A small multi-label audio tagger, trained from scratch.
Model: log mel input, arch transformer, moe soft, layers 14, width 192.
Training: muon at rate 0.014, 25700 steps, batches of 128.
Data: trained on single English command words and digits, spoken by a formant synthesiser in many voices, 78125 training examples.
Rows from block 3 of a small multi-label audio tagger, named by matrix and row number. Rows with one number within an expert belong to one neuron, the router's apart. Each number is 128 + 32 x the weight over its row's rms, rounded and kept within 0 to 255. All counts start at 0. Numbers have three digits each.
Before each expert's rows are labels from the 100 clips, of 14976, where the router gives the expert most weight on average: "loudest band" is the band of the loudest frequency at the time of the peak. Only what is clearly more common there than usual is listed. The data: single English command words and digits, spoken by a formant synthesiser in many voices. In brackets: how many of the 100.
# router: slot weights (model.blocks.3.mlp.router.weight, 64x192, trained with AdamW), inputs 96-143
# up: expert up (model.blocks.3.mlp.up, 32x96x192), inputs 96-143
# down: expert down (model.blocks.3.mlp.down, 32x192x96, transposed), outputs 96-143

# expert 23
loudest band: 500 to 1000 Hz (43)
router.46:116172083153162131147144156090124090115135151117136129164122087179205137169133172113140150153163157152190195108107094075094127150150117117145142
router.47:089120106163156146142110059066169119124122177134119141133146083153133156166180094115068115139109127141160106102079118124085142132175122192131144
up.0:160114078090117105132118110126091110138070222165147161108148148138122147158153112132099112136142107108129155119099150148074160174109130076130109
down.0:142130145078080166160103145117138038107102117146135160110178093105127153167112156151130134059154127093134161097131104108148076058123067165120140
up.1:077118115139059207125083119136108147107096076125174142131149155137116085133141124116141151130092127133123126114159121144116129107129161154110099
down.1:076158093099180081142149098142149106090091164169144104103101147151154124138132155125044150146091158095129162153129105120180134172130047026136132
up.2:143117158158147141165111141142173192120146142115125124116112121100159145095136136080158181090084086079110159151098139186163137139138160142192181
down.2:121121118087100167163168098136157131188085152140134156155111122156123180117088092066137118164103099139054158141077136125086162134123160138151150
up.3:132132104064148114113140137100147104158126102102158143164145089094088130188106064082073094161154187135102152202125140125199060130135124132095054
down.3:084124091094198097131125137215154135122101113115145139129130225113129080100183138135156156148106128147145138109099115109186149129057139139149139
up.4:168142134133126106095093127124154101100210121125166118165101155097142163101117120080166146135064130106123117114181147141074106151176104172115121
down.4:084139116151137100156181137117126087151090125144151125113100118151126082140086104106114110092196212076145115144110175158183136203112111166141135
up.5:164101196134105194164088112160148110078113184158133096138155156197111136128069173090094115156134192093157068156094168094109160107125135084111150
down.5:072075101140125103125161152143113078149111160158142119146177159184096142165113132151191104076125157099149114120152114138139143139143117140128180
up.6:144126157100079157105140104173143104165079126191167119068097103167138150113062171090145089148123137100139141120116096162153107129123141157102093
down.6:106167140111111128128139123140122166166180135130129099222138110124097162114101075179112209067133137143139165176153093126112189109035149113116078
up.7:157186076086181111144090148108108099114166117084098153092208102129146153093127096132155085155100135169166162110149169150111127163097100089128160
down.7:172116122151106092166137141150134110113177117136135135136139140175156087091116119135160145131132129084098137129060117185110143171113144174179139
up.8:123129141108180125154102093146095143172068140129068145116133134073124091110153186112087132176162160154102164192131126090137064133151151089116077
down.8:120175154133136175074161121146114160142082105148160121103088167123050168087177145141149119103238180132122135133086138104121127081132122228129175
up.9:086063084105146131196153096168123141135171115140142110103189030079111103247143103118111125125134105078097134121107153107147127052133124133161195
down.9:117113157105177136073159090119118122127079091184133195079164137146105135040092096166137127062111098140134149117125120109124094217115132174109129
up.10:098130148109123181111096128121107150089161191125107154138126110146133178129083144093097140108084107126120147115138129109149142145162154116166188
down.10:108097106111114129120175127147172194155103176186100137183132135121104141089156117202106123139092143133099133135089051104134162128080170119151118
up.11:108021099125157141129125068170091183208118163117099115146171114088071121138050075139136121164142149087134124180075146110140114137146163144088131
down.11:071110146108166116133123148096152113046123103125173096081154165163160146091149148103124104110118117169163106136206122177127133156116164113171078
up.12:176108158161090194180096155086100143081173071153116155056152161116124129061103134113139079135121155171140139127132137130113118165080152096125123
down.12:134106106108109109166110115175105102138168208087169082166089138117114115108106123171108127232150144084151176196134108121117119114107069113099076
up.13:131103115080122139155151141160195112113091166105154110135093138081183174155127130188120040110118116135161149127182142154161096128145142086136086
down.13:111136130099145116117099128106092148097112166124163161176137116135111099159103211129157118073194167107094117139105063049163088124128111178141144
up.14:079147121152135133076087179159131140156179125094136106092080124129136124151159148115088130104115166114083143123085131196155145128114192112140169
down.14:141168134122106116148168130119185113130095148162126105142189115097172124108103115107143135097112125101056101116138140150067169179139151142148080
up.15:110136175148044137178096128145187142168133175163145093122067119110095129158133103155132115149152136142194134114167122084145120087128076129094118
down.15:100083132170160107096117072113110138103100128096146111158169124170084145156094174069148151101151145086134187186106155115162081162136132139165076
up.16:133179131107113083136131151106163165096128113126157128104172141119184136145154058081085152142127196092166100106095085136155121166129109163125144
down.16:152188176097171104080086142171126162107084100100119129159133175160102098131116135145124157137110156114113121069176107144109085150113082106119147
up.17:079157113155146146103138120168162134084139151183128110154156172156130085144142175131110089136129169130146094106173110136106101148160135110154125
down.17:100118201092158087139159107146168130171117083112129113111105200140126120136098092108176162107201192086124094178150148084094124073105178101147205
up.18:127136121058146085116141078111175125134099093146199062128082110099179172135170123127126145125137146150124138149117137138178163169173155125106088
down.18:128092145141086103114122178120135123108109121113129191105107138119120107192175188090097120107084132131193126149181084129127105135139124147133105
up.19:165124137142088134150203163079167157098077168182165104115082116093120164171193088110090087121125133164122128142131131197127084135125050127125123
down.19:110138117183092141078065063133146162133128125114107137159131156176132162049115160129117092131160175131151163103123121124083153139105120120114187
up.20:075149147138117104115095097186086140116139121121139114117098119134168126105141077137109116104129119109124142049075156133195176111141167122138069
down.20:096090088177185114094153119127098178140139141056158121122143168121140085214133122118137093124075079118096107199167091167130091150104092130087090
up.21:064171119070098185122105100145188154110159137103173117105092141097172172093132135141124155115155092167179137150146103132123108048127169120139151
down.21:114101088187116099084102126123066150135094096174129122139148191112066117174163148126119147105149104160109161105139151076131151145164106107130186
up.22:121118161102106187119063152120046134062161129184082142132165081124077109166125068154145152145143075132108154143151172120145139082113161083125120
down.22:094156103049135129132209112114197117120087148142137147133102140187134146117152183152148110086144156071126054098112103086151146136118125109155177
up.23:155091112090079083142198136177158072165165122194145073132171106141136177122120160101167122162133162088165143070162080134127129196135127138119165
down.23:088083117114118160140106147202114064119123103131100128111192141167139093135052103186142177097104129138162110139129169099048119103101151122175122
up.24:141163161102202143184140061175091145141124120088120168121121123128086119143130160104162114099130161131141108151119153145194143098111134154107110
down.24:128104115090104125096145123158078125137122096139049127102108068129148101084185098163081149082166156154114135084142102148164214147116128128159130
up.25:117101145108191109123155155100149072128151141147111165137181118107135248147137079103142118062126091104151171146106161094107126068130100119122156
down.25:105067151101151128165145088119073166117071149160114122139139133174171161151096110101137107195116097167112145128151160090161180141106141117125187
up.26:105130119112107194118101120124128131077157156124127153142119138172119082170136137149108096141103135101124101162156107120123146118064075167126143
down.26:083141137088132087156137126135045060147087140134133131177137057108141142134112109049143152112100120118132167172143134132109146081154139124092110
up.27:085103170066133120089144183114166110043107146109118115138130128119095163149166177122113089163120130141175137097156126139130142124129147099094127
down.27:191094127153176073115172156154099136110146129174173119167163177134102139109123110086109117096144055103209103098145162125149123105151152133097063
up.28:140149180067075170154143118123099148090147092090130129197138091118162157105097115151054098121157112139169115124100139070176119143142184078161150
down.28:163086097171165128133112133120116196146185129122156098067108134166109106117134166110109109152083118114186193115143139186131099152053114136148121

# expert 12
loudest band: 500 to 1000 Hz (73)
router.24:149175146149152116084114110140117165156066112091149117112115185115082114131150157131181088154132135175130165183099086115144118122112108197084134
router.25:066191066137147113161164167138115121084136117126140142129149073097136129081120098179109103157112099113153090143140142140069182143133131184113109
up.0:094111063169111136154135183107122095152159114128125194149131181079143141107094104106124066143107131100140084178105101160145141161126129094110162
down.0:114116144107127169123180107195144087134125057135077205137125140068165054079069129103090165133092133120103144153116128166100111094118123151160123
up.1:102134203097113136153097158135089139111149118135129134132208068132086150176134110113171144093100078138097104141137122089166132162147057101116196
down.1:096118112126165116140079123113103042145149155115157141181111091107133099089113108112074117173128136115105125119138157117110165114179139121159078
up.2:092168187078209090136148137114157117132110187053108120137113101118176177173131174157215135107134075143092097081114095127179142104155085168102133
down.2:109117077123080107174158139190179094063066061124141114206143128112102100104087148110110110100125106153150180098069090071172157151171136105109136
up.3:122136164146142129091138149105034124134090147081112160176104121153162133091136125146106138117086082154106189074110082099106170116093151135175119
down.3:144163087146250148205142162111110182160159127074132130096107113131093121055104096128136180164049153145132138194112144147142133176126122164148091
up.4:119078184121166112139117107108147145139083104087095139161105179119178106127173162124166126168156164108127104159109143136137093091125106098096187
down.4:148112072119126184166151165116152110132130252109106139160145131117153117116110098110108119066182124129128131139157117118164136149135090150181101
up.5:151108129178160131153081089145077141141149077154078155168156179159095070110110171141137170153110105130147131132131095122145096123098154123095068
down.5:179131107130014171173157154088068111109153080129114157113121159156149132161129132101129170103111136131112108119187154125129111125092192166123160
up.6:151119105137232101146145135163081130118156150136064186090105128107093078137138133133179133116149143168141093158174119126183092103093090160056106
down.6:109073155152100150115178148135185132043129119088118098140179134142031169113217148047105127138139145153118130164125093121112139095161133071196107
up.7:115156175189146186080112163108163117116140166116083165127100099116159143140122144156115082103100107126128098110177075105095130106110098160151105
down.7:095075157148186157168170161106087135118085101112119076093104192170086149074149188147123113127189151155077130088109154085057167160157133111145109
up.8:097106114088155088103153076153153123193168157117075110088092165129135179124132081156118099064171114050140144184135140128104115109091080085123165
down.8:124139178131127203128148154153166123130159144133104131126139075114161082160128139139057109154169141127144149092087121175136184167128181106114095
up.9:143057118112153093146142084147149129086127115179122151088150057152111134098180120132128140148099158154194112151094113148147137145205127084135125
down.9:130129112085072112059099131130191141079135177151091126158142123191082153089146107146096087156130127136115135165131177087109113078112191107123162
up.10:113114212144119115133098127096096165122131147123075116116158170152187146155166130153143119175163108156127086075113155102135153111140132149090086
down.10:152180127186150129123137182090147122184124107136134091096140153119168099084108080061140161119134124183141122158137045151127139175164130143147173
up.11:138063126128095190161147111145141127191133146112177109113093120096131207134145108181082064180115112158084128143139152132123098083137146121108182
down.11:138158084212086110100128121128137146120057141041119055169115167179184109130135084166152110105125127177150092118121156094096108091119104151152099
up.12:103168089120114115134116159179050161100139109161084175109070123138066170132149132134095158149097113080107164099118165178101143089086124130092140
down.12:175092127117131149107091132088133105180170135078107134131108168131146151100180129081114171081101140127105138128143157120187093092090164122121109
up.13:097169135142159123104132076153128161147142191116168128079137102090166143086133108128151162117157107118166124126147139096143061158128088175052079
down.13:159145141163112166149094118174130084110118169156123083121136155163166128139077175163115092171138097151129090090076098116199167111167164141127118
up.14:079101087137139133177151187099153098100165175113111114106117108107150170103146137125129135136097146171151095109167140101188099116164160119160128
down.14:128131126081135095119118154122147124160162157168125110131118115212051153111168119108177138094191125125141089153128154116153122140077123131139142
up.15:097152115099162121128095142079140118155110149087162129164126233132171109140080169053093136116152121129139090118217132085181098147137070153090131
down.15:110121169115110097102113135178176132107098143148141086201123104144140129141138103109105127185104158133092111134091099194101126110134128079133166
up.16:136184111081158117120120146141144101193101143132144142178144148222096144117158117133172185157087155107153077159112077159116166130167139145047090
down.16:106170175116086096096210137144166110145130143106145115092121166124130142113101075116129155114072113173076144103036098145096076134141208085116158
up.17:125211141144062193144133147220140121168181127165170106162099103120096129129140080093141156100116118135106131154136116174121157184119116102095095
down.17:144112135151148138089144145085051157149164155052192153101089110069136134147071138166226142119140134105120118125097099174121125073075127158094141
up.18:133160147130137190098121151176182093093149156112162111054124177175131103077111179167100135115069119106122079085141106113169122095173149136170170
down.18:063182122167127107132156106186119135119192136096130139115066108115150169116102126108139132139156058083096170138096140095053132149098158103171119
up.19:158152177166095165146127107146059110133155118138174161169106201147139112111109177112142135185168187127161136187182193057139050113111148150076154
down.19:149104134174107128149084114086093196094138162159080148091099147138102157111143142088136153119096128177116071155114158141115094147183172159134074
up.20:160112107138145151152127162163115145115138130186096137130146142136095115096143079194157141162165146106111083048154102092124094111154154110098109
down.20:071185121109154102128109151078177147145159085105129111126170088146198086132150084129176161091136126104144125122137135139127111146140063048115174
up.21:132151110113159064154155109096168079032097155154139163127096135127044153116139088138175118150183163157144085092121151127049141135181147079114128
down.21:109094126157081114132155116059155170059151140153140137161113132072101100098180191142114164096190105146165103128149136112106156117120079146143152
up.22:152134147204116168088140090184119126124167183194195133077132131070105157129115125124154046095122102124117130141103115153117179157143072092135115
down.22:156161133152168124156107105110090124141116113123126156164141111138089107124107186108137170075186187133110101118124158090120098165129091208072130
up.23:082091127115130138087133115100093124143176063127118149130180144137111125099121101103169102165067144114116167106169121130108130138108182142135172
down.23:150168126135125137163184156111061106073107150139105141101140143099121133122197195083062119165167104076089179174121082149109162089105111126141135
up.24:084102070124047201174186156176110121069094221185131079164123101125107177152121134138078049142106141106151130124166116172060102111110094182139108
down.24:150158164120136108059105135156124169063111082092171105179139118167155170068113141179179153124134106119108118073143167155139141102153122113101157
up.25:146109104136141197086128120106163123134180092081167123089129141197144212102132135143061125102166095155176121184129087138148102088084164185146185
down.25:153129112090145096161211093108096061132166172159155136092150210090151113182141173152105089170138149088122105163085135089095121199152084154105131
up.26:117127039087161145122129145141126135087127179123119149133190117118094104171095128140181101114172149138151121140095124077078188165093112117139143
down.26:132101130160112102127138133107178124104135101157100111151148116105172148110100148143117208149141112124152156142194068158199087120104140140107113
up.27:128156129188074172091128124112114135211136095209175171119060150177121108127051100100113187165180116152110113164170128160124056115132138147092123
down.27:162129149127124113162079065116082180102184108139078142065064135086100114092126181154121144086078109121163068206148076104138135170121120148103144
up.28:150138081166180111122170111095171146113112120142108140081150122062170117153104108113140094149139169145132152153105158144053155154140092161135173
down.28:160118160136131165101083126158128149049137085180131135111125095155125089103148105120077148119133124156119158157132116069146115100169167141163077

# expert 3
loudest band: 500 to 1000 Hz (56)
router.6:087114099184078107092166169123137131120131111125132156170103115119103140121160139145113179121113106118116059139182089119145106118138069126166137
router.7:125134173122181071106097131061171151134138189108163108067172101175169193124131073101186096110134159138131164158165144140155123110146121169112164
up.0:101071162155118175122138119153119141080122120166123139139155107127127115110131111085174102189159151127175119152152134131153160146143132150055105
down.0:161127083089129104107112136127117116109093130133136100178106120150181131102137102167164173145154059176219143126095130172135105162130084132100125
up.1:066141099102104172156136134171090142161168104114175152136187120119095058223101092174137119117151139117100190152122141105115132100087092096106150
down.1:134100135147104074160183125124130092091135075194138204142116115185145053122167133109149108156041100134131144123109119134145123073166142154195055
up.2:158132212102114111086102105141143149159083095077119106105087110127088145088162100174147120115173153130126106145086100174142103145103137156121121
down.2:093154069113113097181106148133159120127157177143109129106148116098132144186185080104123117138116116078161138158190124117151125100130065107110108
up.3:065114185090138080124072127114167089121167127128139106172143100152112085137091112139170127142108153071131167151154118188094096128117103126063106
down.3:113161164157098135154147113128130136043093118120151182133131110184100159130163132152072117161110146102174164157163154120109102104072128189115073
up.4:113125132138201074130123131130142140038157145202100171122144100133186122155131097107149182136104050129126115126117145106198148158126121119186132
down.4:102121137098129128104131147167126128154045124158160028137107190163123124131104149083156156130101134155083083167134138169144159171122132118121112
up.5:108138146129089152130105185135153094091108111175116090155101129138117209172042117129107134044117080134149119099175148125111170134151088155130155
down.5:200104120080154187114126131122156131152138132118171184174135154109122139110106129136098105160098137072130072091130142122107158144208150120083153
up.6:193132104201170211130138140153114088088157122172185156149114117128117007091176127174107173161113140124126112125145090140107170080144180141137103
down.6:138096142179153213147184108165121159112135129162136160164136068115122096110129153209096146166075153142144130103121065125085156067061143090188084
up.7:110131138093110097141139138118060114142172174082139126120083129113138185141130141117142230123133170109163133145095096120142144188119147128082117
down.7:108170126196100101142116115155112146136132177126102133152159114130124135118106183139162140174139185120095107124163103143120136098090138121162121
up.8:108130151142099169139143126147153138094151146122103121166121076130147137170161077146084143083153156146076125102124105104118081113155142119115074
down.8:063182125088098151107140132131130204103177117124082109105172077139108134137131079089143115129158057133106106125169122153081135130096169210153191
up.9:136149148129189130156043111119036153159169112096114120106098119116197083107137105118177132183090127114186120136163128109217078126101163183039188
down.9:147116161114126122118149152093104146086112145094090126139157100120103126180123141131086121073109087096101160142126184148116084116222107107129090
up.10:115102164129142160139151103143173130170136187116138084123130138092124184112145159122141126027098121162121111133136111188149166143112155185173113
down.10:101150122123139149147125166154091076103157116096094168146153090136159099143089084100164118161102118101144137104136157111089161182153131160035135
up.11:179138139148118127147165088117141108089156043123107149088129131144148111093111121135048133145114141150131125150129185165066079139103139187100120
down.11:096160114109134123087082134103123125134123137213099096096078143080093134181102160193150157122122102080123163126188104081134103095157138049139139
up.12:128105165185116158128169087224140162104116156148152116150150060102082084094146122164185135084150123127138106119132193081097119051125169087135109
down.12:144140112134082178138092108103176089096161131089161189079075118105133090106121161110112162084181154105131140093133126122170110134117151188075220
up.13:103115139124145114130203131156169138075146151161124104144184123114117184109141144151059134144106198121173103140177157117094189131121128047166061
down.13:124157178132149135115159130080123101150177126096121102169127114201099111119091123144101109091142104188139097117127084144132084115068147125190107
up.14:124118101203146112094157107077093145167117145151112154120116119147184140092096078124136156157140119163150157156105033132160114160113175175096114
down.14:085206117100135059176116142131129132077143173094151156085175053117124105155145115026121108109135132103138148103145137130131133104145127073095123
up.15:095153145136084161102106154118110114052175135074173142157121112123172123101079162128099126155155097149142174134142158163143130100117167130128158
down.15:132150149065089100126143079140148113151121077148100088155105161142061143197109137085139205079150154088088146092134134173159129164096128142126176
up.16:163142123166149159160114158172050131137119107142119131126131130128123109134115100138139159075040117133120159156141146116133156142137136140158093
down.16:162168154123108101086147109103055114161132138126157169169114108126130141089156149145161165156213116130099173156138105100124126092104093103112112
up.17:168164148131166120144132072175120142179123143160152108120152168153068092099142153142142103201141161121203094121120082104134216140129103201085106
down.17:091097102155141187114142199108120140105093099128099136112113133095153177134051125106109109089140057172178194168121116169196124136152158111095131
up.18:029157141175183140151117105162108133067162109113067176138129040126092136149103110169150087042105107117184138099107126099086103170059148069118135
down.18:186136150110124065185107149072106122140160141126128141120113121136196158135139165106156135113089155109108095130165131115105111115066098118107137
up.19:076144123112177079166118121086080123163114137116093116163146167082110104115100109090157164144157088078202132122168119122184164111192141123102110
down.19:111154172137088129136047167131131121110149089074109115051108114181141154122062100099145124107119090124141180158081136160155087151128109111126116
up.20:151075120169112120160153215122160133053140151136046103165157086117144128190108051162139109095165115143117140092138143115116114166085118170150104
down.20:086116169157196088123164122144161186156131129148173124142132114163131086168071158104132129142116137142127097154166109112064152150131153114134179
up.21:115097173176073180129136112069075161134104109151129135114102077144094136075144147130130139117136143137084125176162083098156097116088166148116165
down.21:083139111047196051168113124134163098175138103111096103150199115091148090145214077155141104174144084132145132097122160100133164182179072121060123
up.22:161127168127132124118120182189181108084083138166103139157079135171105163114109141128100076110136162105127104112184103150171132156135078111139152
down.22:129167093111105118076120186149121152175141146107179130062170126159148128076152155061138104170137147122119130138132138189157129119145219211117132
up.23:112089130113114093129173126104162095084201123142152152118152101105120178127153070075099101142142116104142163135178130185102140127089069060133140
down.23:162121125073126164082190090117142119061140171159113105135063177127133140161097181116188140133130167120053114099114115065133144127167144126105143
up.24:076127113160147156201133093150123121089149095115108151129136155130222155083088098143092116230113120097088114155157146092112092094132138127144085
down.24:131139149121136104116109119083153132086099142214071118126058143128162111136127130107119116127118089147146153178150145146125119107160127143158102
up.25:145181150077122125144048097172086139109146092100193157167152116150091066170105089130097105193146150100077114126151124130088122103197140169166051
down.25:067079143169074180110149156152101139132105112179129099068143156100093192164123078091125137065137071123066139146127079171149112122066135085119176
up.26:118072063140122098138089097165170047106126148230159128108118099097110143126106099148166120126135145078100143151096097147079164137124106084114153
down.26:139106174106161170073180116111151128101066147173128110136160149110113059174088127148179110080153167149073113082114130116135168109126101178092158
up.27:089090065093115124147124131155123104190188167196131110111121158113162107123078128106107131176135169089187090167176103159063113131131134101110149
down.27:172146083102139119161169046130135120127183108071119169129111144031103149124164109135079113105110125154109114136147118112101150149123124190112158
up.28:133109118083147096127151097142117131113104163177166097000132161149128159100144126099133119064092126174154135111100147145148161155128162142149142
down.28:134192073063105184167136157078128087143090109071095159125148127116117150139164133101136156147135119171158133117109124125163106170190132103108066

# expert 15
loudest band: 4000 to 8000 Hz (58)
router.30:147088100136168116159089173076149074137161103191121124109081101173099170154047175102148129157149105137080153111116132069192161196058118166101128
router.31:137089112096089171115134164105171098110143105166176151089132138190114152104133106135098128134137148167125118116111105093169148101068149187084183
up.0:130091081138067152148173152201097175156059134203149137128083164108093136132120129131101098157145121080079112144166107130060187099081183137177149
down.0:189091139142117212118110125121078085170095140066100129126107093118154161086117121143155148121070157080119135128153171174139087066111168122163144
up.1:114028091109172125105145174181095155085089103164076142169169093113070146173072122134129104097065099105170134166134141117106131172089152112168148
down.1:150135121103108138156126162175089078127122122124099113125143142189169110080162119137170161129173137130119153089071163125115126140146126126146098
up.2:117079158174166135156135188118078108100072118127121111163105101116156154101174090108153105111151116136151157074133149155124149137142172106158146
down.2:162208135149128115097099120166152170129112164128112153127076140133132037133141129134192141117069205177112118089145151155115134114094121134144194
up.3:154125135157120098122067115133118066068095115126092159150117178160133131159137171119117183148108158107138127072124122118142137122173171041058110
down.3:138114123123064095163091104137083166146164113117086143094159139082100156125167110133089202171119117137155141179140075135136182134113139030139122
up.4:149153101122141161152109190093051110134148188113091107104068135178131125063134095158142107111183135130132087078133167135127151164139121109134101
down.4:117087115182117099125166110102124214177154153111100142078167166163098133140096127111141160085083159137115076118137097147083104076107144182126148
up.5:119160187127120197122141138102085183111098080116087145122156136111130174129159152139154106126131154113137130111157081152074098160168083150149155
down.5:148106174180105126164114124146182113078087081073147160117147151144121146095108140147077147119092183130168170098151104075100169139128140124095142
up.6:126156123176141118108165143088137158118114167130109130138151058177097089110110041095165160134114104144104165078074123115141145115166107139127172
down.6:128124109137106073127123142115099139170139095092165103076075147131143206077148151129162114133122143208077154137098139148109137091124124085123173
up.7:155129151155118236111072133161038160108173119157162116146070139153054154106133078150137134145107081161137073139149116139158106097136118166124122
down.7:150128095121182067133106032113120125154130117135111128117150144086175104173140151040178109102142094089097132124081126090246094142177170156112121
up.8:112144123109111149156159117114077114151124196156161101134128088139097130139114127081085127108161134164114094132107152150133156148123141176136121
down.8:151121149170149143104129093102113135144068112084093121174141161132098153116106138193176130068155192171166108093142109164127109138083108191103169
up.9:119120149164122144129158105142087130191115112133162147098114156144150081128118148128122146132154167131088128149041173103034096167122126070137146
down.9:171137127140120129155114099197139124099090127103136128145146142143109071109052126103143142110142151139165154146126155139088135174150162125167124
up.10:137163126108103109176138141163174161157124142185131157162103110115077133089160138109084080128126123117106102160138119155093138147168134190153175
down.10:136180136121120139068086139121119152152185104128087073109162104124163195150103120200176137183145159102113162100158116174122116116181080087053138
up.11:105172085110090070177099133171146073160121121055143163164217105094124164108124130103107143101085109121128156144121152151072183107108094109191164
down.11:116140158072097149151129079126171070164143106070160151159115147108146112109102106171113132172107166107104132104145094108155091062155123082109103
up.12:170184071153125097122164138152150114194109130111108187106103142149095126219129187149098097163082141080085098039075136171172097097130077090150151
down.12:119067110090115114179109130096136093092121107112161146083082119162141179184155149156162149096190108184085125103112090096164130131103118144168107
up.13:141125132157131132165126122078125125082159078138099125119168148103142159080132146137093154107086188133146119155132105070086145138029131163157179
down.13:063126143085131120126152160136091112135138127115112142156129144100151122068123134121143092146199200111140051101136112091125143113117098125134164
up.14:197143176126092073115120110083123077136146137094130134115168080128132131164125165098133110128063090093108138171065158090110094157133144070147159
down.14:132115143076095098081136091117116127139094151144175232184072135136096101077127120115119132106113182144146124139128163099095126130212088153148149
up.15:167171089121083114169116118151152145052113137137148138130179162056172127128134175058154142179141161127118192145131133159137121106150145159137108
down.15:088100169132148044114131120129087067144106159144110146142161126179134129127164110155168158111173096078111140128131147131065192131045101160174104
up.16:148143133147142125171145076109110137133097135090172158043158048087116106141166048084181182085198112095053107177145114185096062150112134122082093
down.16:094100125130133111105106103145105120122106132166166112119117078073121133051117122101121156202088131096205115200100116159151123130147146070097082
up.17:132112155175127162106155087063153155074181175187100162158093156096123158132142137143096153117199110147166112089146131041072109158078155156159131
down.17:100136103111170141126130093094125130136104129138029111135166144138135158052104190120159141146237175142123097147136080164140155130208144158143119
up.18:192173145119085105123104131138140159060083110157098189086122128112145108141085124146146099099088145069069158139133143203072096118083098143065126
down.18:160153122124124152124150131219104155145113094185147109119099124089123180154132119123069130192148113084169111148049104115163109093138128131125178
up.19:144095063125135170137158120153115152041124103142100142104178119097131085108112137171117067141141145147177125168128154126087101142093093162147218
down.19:111138119122139151179152128083121089141136180081153133165129189142139176126182121152122158106179135166134095098114143074133133126089128096149135
up.20:099161122104107166183050160142200088140143126132121133164169126088082122160134113100123162137147117120155117051187092110132168140174149100167075
down.20:104188107151145077108186118169159107090114112066151036163068127122135110168155118153065130189083118070137113153140066090195089134106097119135179
up.21:143060140180124171117169149188142148152091103153104191147088165166074199067109126117082152153126141117058098127168108090126047103141118147104157
down.21:173161056106146156170137140180110120112133123111125121091120091108142114126154180124119165105121137084081187137132148143078162079205110119102090
up.22:087128154113142135083173134088126126046109142140085168098172130148093171134121096126083102139087148127109168090162116091143140160170147117169116
down.22:136089153131159115128185126132037170111080064118105126098172144176128121056118104108073211087103126158114107108155105161090146114154053138081125
up.23:104116119117100087122153143127146155124072115186057122130124154108113096122121204111123142133164170155092147121178096143076155106125143142156133
down.23:111105111119167109113147110176097124146170141167112117137123127186153171112118123178113119103087119126086077120187221114129162178044154116160136
up.24:093078118136155157147105071150069186224111112073157128091146215098142143115081135100115159089109107150183168152128151080083110129125089112160107
down.24:096168146090040094143149129109086101128152133084128155107111060150098135112168132182099077151155164111049177135170103116140172126102157131146097
up.25:173082143148106036110155071135151179102131137140114111066117141138156141164168118122131109150084130117132102149142132206109108149105119115102049
down.25:108139168149137129074149174136131184121150163174161145191182133176129093197108135143154149099158147109168110152131132059100092107095169145112152
up.26:128087126182094151194053162097133119142110135139191143147093055191087094111084131119140095098101134082124129138155082157192098123181190145099125
down.26:098133075075130100148146054126111132123128147143087126103169175129156138171122150129168177128122142149141062128143155134123062159165085119112110
up.27:171067164188101183148129092128060145077088085177104153123123134125156133141152147126093186113165120154199133195153125111126064082109124128118155
down.27:194135129078175132155113105084141088063178198154088154110086101138106145132118157161157131099131120111114101105154153067121175170097157210130121
up.28:083095127128137141088149196163160145073104087132101137132157069186081110143073185150134158100102047119129144121109126200143102108074145126125146
down.28:102128118115108181160109137171117173113111072092122072123131151142153157082130120114151131191149118125108112107134127152094113199088163149097090